config.toml
task = "deblurring"
widths = [96]
residual_init = "zero_last"
magnitude_pruning = 0.5
epochs = 2.4
lr_schedule = "wsd"
decay_fraction = 0.4
warmup_steps = 310
Rows from block 5 of a small image deblurring model, named by matrix and row number. Rows with one number belong to one channel. Each number is 128 + 24 x the weight over its row's rms, rounded and kept within 0 to 255. All counts start at 0. Numbers have three digits each.
After each channel's rows are labels from the 100 images, of 14976, where the channel reaches its highest value: "patch colour" is the nearest of a few named colours to the mean colour under the peak; "responds to" is what is common among them. Only what is clearly more common there than usual is listed. The data: drawn small creatures on textured ground. In brackets: how many of the 100.
# convs0: first 3x3 conv (model.blocks.5.convs.0.weight, 96x96x3x3, each kernel summed), inputs 0-95
# convs1: second 3x3 conv (model.blocks.5.convs.1.weight, 96x96x3x3, transposed, each kernel summed), outputs 0-95

convs0.37:072133120154117141175110153112072128125119142098086167167139178181108138082141119121109117129117125128204112127107163131102117142142112130183124086150152146123103135152136132104134127128086126162142119127143093114131142170112128101096112134128117124134152110112132094117106128136141121123
convs1.37:133126097142123137120112129137105128152186120118111124113126093130163114113111143113109169128141128128103156128167143172135130148133138144078136108061112144155119136136156140127144099128138126096143113131097195158134147130123128163157193103128114091133104158175126100185148128105126142140
patch colour: orange (46); yellow (38)
responds to: yellow (60); orange (36); butterfly (31)

convs0.29:112138169149105101128133122153096128169140126120115095107167129131103122180170126131136130126126112128152103129140160144117141149127146159148183151140178126108041092136093115144165098128105121142094091123119109123144144168167128117136128107128103115156152151131121104099150129114133140088
convs1.29:177124117090157136134138108112155128070125130124161125118123122129137117126113106140163078127148120119151161120122121159111125119148111081137068138141113105142129136145139150094057126128147122105153209128119152105133152107125125149129108134127138141088145136144181128126077129155155122124
patch colour: grey (49)
responds to: jellyfish (62)

convs0.19:197115072155101122121120117152094128063098126070106110113132154116117144086169136131101151127096127129173167131128146108167102095135139125164134156117111111143081115130099118128124120128134161111121126118138103121114083098105128129144119117127106122135093133146101135121163128150159119100
convs1.19:056122132119128133137145115102141128197126123224135144130099087146122113145121098109156082126207127124135124125135142158090138122151111141121106100153108126107142118135141112121166139128129101140122126143108151125137130135150127113142122100127132137111121161093165135136110129075119116131
patch colour: grey (81)
responds to: jellyfish (51); spider (33); black (32)

convs0.59:137128144133164178117133132124152128104194122123133203138115112130094113097121111089150116128113155132203092127117149129120131134149118117232102117106151107137133170145131127130152138128118123126147070140118119127129091135137128113131139143127122126116120103115124122113111128129147099124
convs1.59:136128136123135092143143136115136128150157136155116116146128162147153132125179128124118137128144119128077090127129137165134120145161114109092113177144160105099112125134121111154031109128123134123124203129128096162127093142159128143121162130128111072123129128115159122122103129082122117111
patch colour: yellow (44); orange (42)
responds to: yellow (55); butterfly (46); orange (34)

convs0.42:156128139135160147105098137085162127118127080095125094150098154117111136100132148113141084129115145127063126130092120111131138097138119117082121140123166121103081146107090131131095126127135106110069134109099083103128180120144128097133156116128149136142131137142136121094118128065108131145
convs1.42:090128137175143149143109140122125128100122132132125145131146193099144118101101109122131127128068140128130134129123154127127122146094124115148126055130105136074126143136143140130161130128116152118096076118111133168119146122140128192141108131128175147128124148045127129160132128128135103100
patch colour: white (85)
responds to: blue (30)

convs0.0:146125120111127085103130075215124128168135160118155106149112100100138129099119125128123134128171138130094138130132108078121126138139148141095169138121144139129133133109143120140200157128111138111136127169123132126164095194076128143122130132128129125117168121144129102148144128091132121132
convs1.0:117124139144135143155138126068125128095156132150132139117122096137123114164116126139144093124071119125114124124102133131114134146148079067130093120131140127116124126169151144117037111128159120151100091101135091133135154121170126084148127127128129113112129131110157127115078128189129134126
patch colour: white (46)
responds to: jellyfish (50); black (32)

convs0.21:130128179115142170159161130120112128104114145110151123110118156121116114126132108142135139128133126127094114128126149124104087128107098137166131120139155127118131165101095136132118111128142139096081141100164124098120049197124128145195147150128129115120131101125099119116115128123128064179
convs1.21:136129140142140107130122123118130128130119148129130131210165187130135148224122190123122093128121115128112153129181120119136132133132155111140134132135136142126111133105143121149142145128131125166114127140061117177128151105130128121077119132128126158137119128142138137137138128134124059107
patch colour: blue (95)
responds to: blue (95)

convs0.43:167128142096161124130127210169162129164121137124124086166150121124160132177123153134112130131126113130097083130111155158121126142139112109110099143106157121129100094115106125143078144128129143151123147166126173145148171073126129151109129155128135129128110130132133174121115127144105178130
convs1.43:090123163126141139133127100117128127086115129105126135108094163110105129086115102083142122125126130126135165125131137110084143144132186175117141116113095146122123132132123109129205100127151124101121099134092072093137132142131126099127106124127101147087149142116151075117172128078146127122
patch colour: black (63)
responds to: black (34); jellyfish (31)

convs0.15:120133071119128149130122191131128127157153116113127144132148105127123138146120138153095136128135137129183127125181231130139123124131125134138096110133147140098151125116101129096085102128099115118082123041116138115117150142136128126121126145128118114128148128142140098112140128109082135122
convs1.15:146127124104137117154140118071114127090163106189176124126163159163163096115210115102126127127129138128119122126117147123118152148126150104126112099112161120167125129112163095120067123128115131132120132149115077113126125106109128141132141124128118094105123105118133109107073128153095149104
patch colour: white (50); pink (39)
responds to: white (29)

convs0.27:139163135163150194138111098127146129108189139124150106158117155121138118107125139104173112125110125131208079129159103116149125130151133150180142140108154126117137138135144128109140109128133134136149078129121101127192051131128129114117143129128156109136140129128131135119115127149110114151
convs1.27:118123144140135134136124144142121128117174126149146117147164181169139112139176103141136165128060140127084097126138132112108101162103154092124144115125151114121120101159139125144086128127099069114066144143121122126114102153147128148144162129128115142166123129068123176142100130136115130117
patch colour: red (34); orange (28)
responds to: large (57); red (41); butterfly (36); colour: yellow (29)

convs0.85:126129125137086103120142149134110128135113149118132111137123132139119126110137050120086110128118114127110121129142107087117125172119121131193140113134147116119165110112106128130122111128099126145158125125109130134121100095125128136104084143128112121128123150123255125128110128124123168118
convs1.85:105130130096133119140114131115121128128133082124139102137140125137174125085115157131126126128129137127098134127103140093096119151131101114116126127097119135131131125126136127135135163128129100079075094107177138080129111134134128129152136135128146121118150161133000115131130128126139135112
patch colour: black (100)
responds to: jellyfish (25)

convs0.40:116131138144136115073139178065126128106155130117134182110127131177126130144135086113149104127128132129092125127121171077130128152134117129119099123150118115116139066135136128123102126128093127065162120122106133105132158078092128127133124135128162129124087152104126084156136127086140141106
convs1.40:133128092164105122137168136164126128164122118127103104130154135142124131143064137112156103128120122128136159129115165125126124119144115149158138129128106128146116134141119084106135128128159140125109078132124124127123131112192128103143102146128135118088133082242145110095158129118143129095
patch colour: grey (51)
responds to: black (26); white (26)

convs0.28:132129104112152166130149122120098127109144188120144098106112172137120134108120095141124128131114128128125121127205119248134119163134109119138137097140119103147134102207113129129146120128105138121128129154111125120109113135130128166149130112127131119123119126123130113130113129117106145079
convs1.28:147129140135130157115128084122128128115103136141146125183117142151107160099128149136144155126148138127132115125162097178128154104141111125135160145124087128083133140000148099118120128128112120133102160119127138131133106129143127089098112114128151159098118124142134111128145128148151150116
patch colour: red (29)
responds to: red (39); orange (35)

convs0.24:082128134139095179152109136120116127092126129114131123134089078117104120117069163109113151128103163127165125128113136142125119114128090103130093081108143132101132125132164127088114123127111134106137089133097109115134127130102128107072089099128092104110132121108098076135088128134115154179
convs1.24:116128089129147080142127133137117128173123129100150126141168140151167170130126102113123112128148144128103110128138123129119123113142147136098128082095160123068115126124139126130066065128146087114067163117125143115119097123127128105110154115128123170112160174073128114152119129109105127107
patch colour: brown (76)
responds to: large (55); orange (25)

convs0.92:126128130152123154106119165098103128099110127125127117120113111110113073084118110144143094128091130128124084126133177123095093102108104111147068107126145123109129133151171127070082102128116108155113109126075102126136151127097128146140088127128158096108126136075118118141128128113086123158
convs1.92:153128119124175090110123119143091128098145121125144125126147119152128131113127118091085131128123126128135082128120101126115157149167134102101082091152135137109129119122116123141130086128123068106082098107123126051155145103079128115140154143128111099093118146144105137131089128066098130133
patch colour: brown (56)
responds to: large (61)

convs0.63:135128156163161147118129133146109127118102152097100141138121168135107111154123156137117131128138151126051121129160118162130138114114145143053136088106094102128188119107141125132103109128116122136138135078107127110142122106120128138130135119128152086109094070085128091120115128091149096148
convs1.63:133123147165111128159133113177116128136116139132103125131094108125159108111095117100164159128074134128139162129097149116083144144133077097179135117131138125174112130150126122109138153128149153146113085117099123154132129139159128099150114178128111100100135139168128143184080128090160122115
patch colour: blue (42); white (27)
responds to: blue (46)

convs0.73:119129125152115144105115100149144128128148161115157151141120205134119146115109148121188099128106150127161115128149121193149138135114098094144121084128111108121141128141095129108118091128136129127105090138103123129113125145141128149104137121128134088125197147115124110145105128103136215143
convs1.73:131128135150153097130148117128121128120137126114167138128142161122149159129137121068154133128087140128112101129114112187119120167126115108131136134083123125143119110123138129131168090128091119132156056114121139089139117117117128117121124160128156120131173187138221132172139128138139137133
patch colour: black (100)
responds to: black (45); white (33)

convs0.26:122128117088139107158113123143121128127109111142132000139103123130135142078114122140094118127145130128135106127058125104125129106126123100115126127125119124110164130126137129142130147128076116123143116111113101124116112138134128151118138132127126119131096114126119127117143128128125171066
convs1.26:116129126131156131120157108134134128141140183128114203131145137133107131117118149117114160127080126128181151129204150030128140097133128146126128119127111106124126129094118116127134121128179127100081156132126151160119164181121128127109137121128116125126123123147132153128100128122130098121
patch colour: brown (76)
responds to: yellow (74); orange (26)